From a checkpoint of a small segmentation model: 48-pixel images.
Rows from block 0 of the decoder of a small segmentation model, named by matrix and row number. Rows with one number belong to one channel. Each number is 500 + 40 x the weight over its row's rms, rounded and kept within 0 to 999. All counts start at 0. Numbers have three digits each.
After each channel's rows are labels from the 100 images, of 14976, where the channel reaches its highest value: "top examples" is what is common among them. Only what is clearly more common there than usual is listed. The data: simulated fluorescence microscopy of cells.
# convs0: first 3x3 conv (decoder.mid.0.convs.0.weight, 192x192x3x3, each kernel summed), inputs 64-127
# convs1: second 3x3 conv (decoder.mid.0.convs.1.weight, 192x192x3x3, transposed, each kernel summed), outputs 64-127

convs0.109:505490436453493434399488430462479457490495499475483500488513469476500477520486454537494522500563497417545505500494458510446499515473528485500490455474398533456527491531556495503528508498474526
convs1.109:562542533507496468486546491474552445519486500442510550482500517454453493463476616466458546491463508564452499479479453477531484524460484533492603559505495456500508468513500468480503544467487489
top examples: crowded; cells: ten or more; long thin cells

convs0.82:461555482500556518466550485489500508481453483497510535536473503450481517481457446372447522504493444490455543428479514485498579466427514489499489500482483418385504444482516505463479588469409496
convs1.82:489500541509575426520490422455431510399477484434437490469419534454376501449463482513413505474530500524500464500479471500512490495459469502502411478534508491461452462545488460478409500490494459
top examples: long thin cells

convs0.68:476466491496429561509479493467504610556502454450532500493447479466478479514437488522500520502458473507489372462517564547432463495445482470444515487524509492526527475484517500515582526545483472
convs1.68:485590469482442446538526538526524440522504424500500498502509499486453480526512532539420518504525463500490499454492423499487464506566475508500435500503509527613456562500538531399481499490517488
top examples: membrane rim

convs0.8:479501467503440344516503472530541543473495504516519500484522566506490508424535436509530481565499446490468500465624474524440528513414564486446496504467477459508489554498484445448443492401513463
convs1.8:545495519572484421516472563464521490447463516540500491500503505489498510544477465508459503508524516500500499519476494490474529489504557536503486510521465474504454481548528516492508461461467456
top examples: ring around the nucleus; dim

convs0.172:463506509479515579483490447501500505501472557508475493476462462473483490545588529489426500504520468494489500537492470501423471470546469488523443500455538558513394502511505497472530433502485460
convs1.172:565562523446463579453504479535465538479512485500503483436478470550456443382473514543580471569523491566540517556490540532475475538489457449473540499556540474557457538468450425504509437499523480
top examples: out of focus; crowded; cells: ten or more; membrane rim

convs0.98:521507488466500498512547538471579533504580454421519517461543511457483504527489474508506477548516509505538514510410533558378510520526552479489458537448528500413537470526472537394434472528468522
convs1.98:501453521525475461498498564479506423471488538490429473452547471457516516491524553526564486432536465507541411496507437526489504553458489515493574509483573496559394481542410414449476490587502569
top examples: membrane rim; long thin cells

convs0.163:450528501471469536496481513577499481429495494475512502467459488423466487551523496547509467525463511509523582487453467527534483535480480499461483502403484498523468463434522497442552518449523497
convs1.163:500467507559523500554494417500465439493519504456518465504529504531493504429536517530515475384520486500439485526500464528500560483472461533546635454587518492549513500500329500484497524552477589
top examples: crowded; cells: ten or more

convs0.13:506492550544492462493544504415533422472414448466454472494556465518471474477507470527465545593554462500466514493542526500530491438503500493506552505495434441462550477528497472472490523537459546
convs1.13:496532555508451420500410502538491531485509527525519477483471490474523478448547534484538530524500434610470504488544532534506546471493516500501530500481518543540490346500508487540437409502461493
top examples: long thin cells

convs0.174:500461482535495466546476515484494479506428516500493503515497462466482529374500514492471523526481492521533531467525465531511474505489435500516485436500502466490504480472528486515542536449511521
convs1.174:500454500517499472511467498487472513500479541527490528539490428579531537537485514539531462464494467551553494522446521487467555422470481511482478495571517418518481506444470491452511462500501526
top examples: dim; ring around the nucleus

convs0.118:466501514517502513463525483474472514472395496545506518509571454469506502547508507638494514520540475478491534486500511489508486604505466550484498513518489492516508531501541610523505574505473541
convs1.118:505482479515503485490503498522480490479480487469521493571478512500480508515527543518473487482502503538551505507499395486505499530494476502513740502465500501514488488600242505517492527527525628
top examples: crowded; cells: ten or more; fragmented nuclei

convs0.22:513464473503492519467560477469508494521487532537492461516503567456499504452547539502445511484538442516505486516498493500449483503479481538388588529460489477477520550493441499474618482483473500
convs1.22:500500494505551486485549457492524488509460521591553489499483478497522525476522484442472506511470505504531496479484434445519500518496545548572546492534507534525452527518381556478448485549535488
top examples: dim; ring around the nucleus; look: long thin cells

convs0.61:591500518563499509452517467495444499512464459520567466429526503567411489525479430530416487497515533500507460545515490502529442579496496459461544497503479496556474559534500392473490513362486499
convs1.61:516541503538495485506500515511500500500438457506436540516537500500487522571550512492492522511482500446533517546519518518501469521582478559550554528484574568556524531500419515493511504516480498
top examples: out of focus; membrane rim

convs0.66:538471509643548466491505498476557514500440481509513539508512516472465435515577514502535498511524493530479500529520511498494451484451509471478490503499493504496536477485528427519530531458494500
convs1.66:515429500499545480496510487490490485435524418491487490467537503528500514505514527485449516463483460518503500486488546531488563517477492536519515456500515445473488520449526494486401504534465464
top examples: out of focus; membrane rim

convs0.44:472491463483543536518556487517524522468452435503537508493499468564449511494483500407495502477503467481479486518511494548494501588517506478496458509506536500532502509506515493500436403536482488
convs1.44:535491474464572410473432505499512502552533512545492559577522495464531508464491543473502518558436487541572497478467475519471484511479466584474568541475453546546474477508471507453473462472469541
top examples: long thin cells

convs0.76:527487488523504511503529526493500500535486498551500527435490536605449569502527526510419493450542500509506467517469500528469525437544470460489502503475475479410504448512479409544526444514545529
convs1.76:545500488466435496501525493500541483449505533490394481518522497503500497480530509561513480515493491553516500424491468531448452570535417472467593571536486502536498530481477515473515495500532521
top examples: fragmented nuclei

convs0.47:505518556535475532483511459509464516513464489507421545469478450517473500599484546530483506496513522530496458562500493456467455455483532475467525486520432419488481533542455489488409539512501499
convs1.47:569490500483530416479521493535465446547577509492529485508492516533451428350500509537419523500506473505445497467488455449475548530500443509550545487501481500491454506508483508500553458473464548
top examples: long thin cells; crowded; cells: ten or more

convs0.107:415506500540520502492504593499460518510565518492532499511512510546515522554479496506531493492512489451489484533486460509457481488510456520504476517464454494639472541552489582539527549519465510
convs1.107:548506500534499536512509478450512514509500494500497497495542466528476504504515520489576512477496490504524500509543479526499503514530518461498696465513518540479477482488322467494539500522539612
top examples: membrane rim

convs0.38:484508479539522432502502494535480438525428474486435443483490488510458534433598386478444504503446545508468428554463473500487507536451571474500501446442553500497498381562526444453515540499558516
convs1.38:538499520508497478524477538494531459509478515497494536486522474557544491603465579563494531506488445532505446487455446520472514517499494493466564570508568504495498463538566534498500508512485516
top examples: ring around the nucleus; dim

convs0.88:424500539500511518477483509528480513482507486500528432469500408565448478469455490580459467475468465536405531459487517500525482538491515550465502441442455466495507448467459471520420520481489500
convs1.88:482494533508482440545502482500468497665500468420541509450493494511505518517598574524555544489523501486507427386547500506454501514487500497567475544508484512503535500484478485494498550520529428
top examples: crowded; cells: ten or more; long thin cells

convs0.111:412482423492528396508546532503500461517496460457537426480489500477527464452439511452508510486493523466476500497523500515562506606452427500577491542502479517560503493464471519519456521432487469
convs1.111:513457476508518508468420468494496483471497485427440486509485492516522540525500535515422486511500522582408534528503504532497545461517490501479663503563455508558478539494452546502512508529565540
top examples: out of focus; membrane rim; crowded; cells: ten or more

convs0.74:548532496538522518489523436507521500443503516464502582488496522482483490577500500445498491487538519518555500482439563495513453492404511497540497469466525439406506484521485449440485491519494510
convs1.74:505443485487506496510514462400475472490536480496442523519512524438595537395510446518532478487527448548524504484491506512468473487403464476623650495480482466513504512462419520464500511491508547
top examples: membrane rim

convs0.132:434486485430485488527471531462528496490542418628520496542467497371477508457462500475457520485569463587489477548472507486490556499479518480505492490494472477466526482491526538483519437497484521
convs1.132:461438510497535565512531527543472520527500476515489486488447581509567566528466523500517496499519540557468475512420525491600539572517504516410630413494479491486484535559548441554481526503520506
top examples: membrane rim; out of focus

convs0.93:431524601507493500504518500549496518524508500550479536500541487523512483509544543462478488521524457500532534494566517519437524463594490463487496567512499495513429604544508474536476497464481482
convs1.93:490458481516518496503446449531544479533496539476534451551548480485495500500519510524487482510484522557561541510470520483514483476433481531559667497509524494502530452491360431463523522477465564
top examples: crowded; cells: ten or more

convs0.175:421548543510486503485504403525522371466425524458491441524504456466450467489484423470486502519473468489512500458441444500492486438521490511492488459493495464438482479500565501508465486526414520
convs1.175:530462452515476486582463503502505520479514514438533508483495461520487482467485515471455497489470495647488484473500502528563645413516500526489629487471502526549481500582452468542432491511470544
top examples: crowded; cells: ten or more; long thin cells

convs0.157:497450480557486500534503462421463449517462505475526437470517418486457546466486467523497505529500497487508489503462467509488571533510468542479475451433480558533492481504495474424449410442500527
convs1.157:536500480418489491489444554475485490515489520552506502523465496503477541494500532500457542558454543554626436502486480500517470447478506398493531577546500472475487473449512482459539530460486543
top examples: fragmented nuclei; dim; crowded; cells: ten or more

convs0.155:510478524468460534489496498492524496460486519422500469468513450453454463467502487508416517519495476427498557532543500500463545511500500513519459486509482518411471498499466503453474522494541585
convs1.155:505527515579483480520497491466466538436461541505505472507515523510360536493448533494532518533544419558499484476458480484532466451453500499541517500515426509505477545489485539516448521483546448
top examples: few cells; cells: one or two

convs0.182:461488479513398500477506490448489488513482392475550504486515488486440565584539488512500542533479463509530496511462522499524518516464476446501544514483473486440469500536459544520414451498491520
convs1.182:503502482464500453474469500543566506538489521503557498500573502532487487442493593524494522505579482656481520500517521432528501500533526536500629552493505495537468458557382501483555526526501526
top examples: membrane rim

convs0.5:467495417500496512539552548522483465518532497503519489486494510421469485526481504471447498517505475507542487515478525500481451486525533511475528488533497526483472455472491505450434437405531475
convs1.5:484500494507486539532538425492500500543498474489479474471490542517500507542441503517475440521494465481519508468498510521508531466542510529550494444393539461476454501489428463500487521585436631
top examples: membrane rim; out of focus

convs0.156:436374589519520392481482531537447512508485523482538478489511468505500510524500498461505509484484493500539522534475522476557485532499432464523478500500500521414456471496536501525600508551490558
convs1.156:468524497483460480505480500514507522478480534518547481520514531503568452469480581542440477468434498551538556522502466483512531600477515486500650490500402548574483480490354496524479517507486600
top examples: crowded; cells: ten or more

convs0.62:507493500523521481486474450504412472490454508524478456465500497475545500546494485515528477498508488500520482491498463549502477415476504440491556491524496470451483445458434490439495500466500444
convs1.62:503532506529571414481497521516568558519502594589510500484423439500487499480500391432427442508486502452486492518472500493539479488500483447518428500502492476494539515451479526509503553469471502
top examples: fragmented nuclei

convs0.49:543465470491469465547488535519495445530497467482506469472519428429533493526472465431500490463469505487498463500479467479506495492528484556493540506500469449408484494481477555446451470503480517
convs1.49:488448483500484480523530556488444547522534499500486506472522522497479475426508500523495536527555484460404493478495480489525455535532477513496534523496456513527418463520477414567451490480420526
top examples: few cells; cells: one or two; membrane rim

convs0.99:426470489492507569470529416464528517500505479512490443464470457535493531514536538511450472529487528511478466468491487518488524513504535494579479476572456500488443454515539421529545504500474483
convs1.99:558527464505535497555496470557462530465539493486508489491514459468528477529475531512490473500470536525490495603500514512503499448494500586521535555547453444502521466467542522507495513464475435
top examples: long thin cells

convs0.58:487500476519507511510455538528480577495469470460517461503506467484523479510496501511454466515488456482494528507500503509435504552517493533443498500480365468445512457583426480489507494521459528
convs1.58:532469509481568500528468491501500468501475477450520480483454534482525470525493555490478528490511466458549502466566507500497408552500506486467456465469471547484492511425515497506438517494500504
top examples: out of focus; membrane rim

convs0.23:439472525504500511489518549486504437515469514509513400478479459497438526403567500473455471499493498480499500535486475533490511490490500503490481548510500463512498479496447471521500489488497483
convs1.23:481548497473555483424468415538485496491527497472542509454467505520500500528458506614500557467482500498463504505480475517491539489544493509460413489562500486589458493540576509505504503481508448
top examples: dim; ring around the nucleus

convs0.39:519500516530580496480524559490482471500526497481554450507498403480521530427429442458541487493512437495461486506513480523510489486517429501481613489500510492444488529524494470558380562535510500
convs1.39:500462529446449493564522507502589494492556479443460469534469484535496521447469512505490543549483500466485471475556471478490477491501428529485624561481505477487531454492375431484528506510583576
top examples: crowded; cells: ten or more

convs0.84:477452496491506518500511558509520486503583605515532487480500519503445508432536485508477513628494495483521476501509529545495473517522529517492486495485500569496496495482499549527473529481456522
convs1.84:504475524500521517499574510459492500505501478470481547444540500404529497504510573530514483500500491501516505414500477499464547515520441537464523375500485579500501507503529498500475549501516465
top examples: out of focus; membrane rim

convs0.53:481520500468472519475494467464517449520534503517467576490500500389500467410515494439432491500488494487493443509427599569512590491496517482482497508516416504456500501470482480508486444463499500
convs1.53:443504476513541520503501457437522506463560500461505480546529500489514553490511442466502411443522480553602489597559504523505551581487479481525511476500408488502464454497445491523500503545513518
top examples: long thin cells

convs0.25:448500534489500514523500402409562455499506427487526487498539430376518457540629517492530525490538519605470496466506487501500565429453521507451504546492500457504440544528495450488478506500475494
convs1.25:550479449467523467513393500539494427514490470492480507456480511509500555554500534479517517516494488529495403496487509536512508499421516477467450532511503464537487467412556474538505492506427460
top examples: yellow stain; long thin cells

convs0.165:421492479486534503500505607468483508502527526433501575436495487472479546470557355470523514529469510538456472511453541500505573443444536460494511500399521513463463522456447464500516459523513605
convs1.165:485500473531514492522524486445571507553438462495432493442500496413536464512451520503458500517467493500570436501480522500526498494510532490500461475541562483417512505427500517504460470502467409
top examples: out of focus; membrane rim

convs0.149:448500540487500516536525503491490508500478514401395512587536491445524536473517464480472500539542497500488509534469452518484486514498541525516444487469545462521496475473497504642483531480432521
convs1.149:495511513539528473480491474501493519523496452444518524462472467456509488504531470384536673505478496620475498500501545482527500473551518528511489553456534506487380519451534445502512519531531450
top examples: crowded; cells: ten or more; out of focus; long thin cells

convs0.110:521497457453429572447472461470477429505521524559509485500532484489498506484520422490457486497482493503434475457528463500520522484510536490466496484550528505555488465549470486477477456441497492
convs1.110:581557510574504475517500491449502459482500538481530486540426524523576461482495469529445480549506451578512504525465537572487512457551513468466473499572467482518523461502431528531483494455432500
top examples: fragmented nuclei

convs0.150:598457500527555489464533500520475526547532490562512464423506436425474533483506471488459503515487542463474369491524480505461421515466492448499480529424420487498489529491448500506486438483566550
convs1.150:487413496470568502506467469497477467513686491386501499501468536477475402487525487530539488504443482473414481472464454501484467458562519557536511519461488546595437520511464488498498460505500583
top examples: crowded; cells: ten or more; out of focus

convs0.133:505542492456512528503397510410489464518523396502437483492500509490500529494597525444468469496471504573478470535420484517511527500598529499500486484528500461541490528500558462502513500486503508
convs1.133:601518471461521468402438385494494504470514479523513547533499506524514481514446470530482408543555483544496486489501539566463487531509473535421579498487461511493551447489448460438490526492524463
top examples: crowded; cells: ten or more

convs0.81:500478429445496519508528536480500502524502430490453518487536392430492497491471421416604521499500516490476496500500518500477524430473538440435478398463417538495487522480496500435444501503477524
convs1.81:510567433526502557529500478500491537492505478428561531452478518513513433472548427413551549547490479607575459476500570617501517530470464449482578526460500479514472500518524490470445500532474512
top examples: out of focus; membrane rim

convs0.55:541435535493515501534496545537500470546534468503482517481490491363490522521526468479475587543501500595608502567487500502477514438516506503522500531413496476392531513510496504592449494500531473
convs1.55:481446466481440527515498539476533526487484540477446549497500492500423499526471529484519478386480509549459513499485524481526533511505415504480592500489529469527523511513395428479505480496472659
top examples: membrane rim; out of focus

convs0.35:516474528479506493497508487490492529551477545581479514515505487482495487509490577609508538513513485507509553539538516526445489454500500427454469477551490522502515478471552440495533467483476500
convs1.35:497481472525551503466553464507478479448466613512529502504540494500535528419471483475499527500484483558494535490496482457513499500463458463522651489527481517511465513445339491510489528516500549
top examples: crowded; cells: ten or more

convs0.12:476471495413481457525544530459500465530496509484476484476458461496501500394474425500492516527497481514476500524443498502460516447503458470580501500469476488494519443449585500503511470557551521
convs1.12:514500469555500514542459540491521482493480551542514519421483522519504491388509522441500479501505502604530499488506495442447676483526525538487592458543510516536496481447413490500518476470465570
top examples: few cells; cells: one or two; ring around the nucleus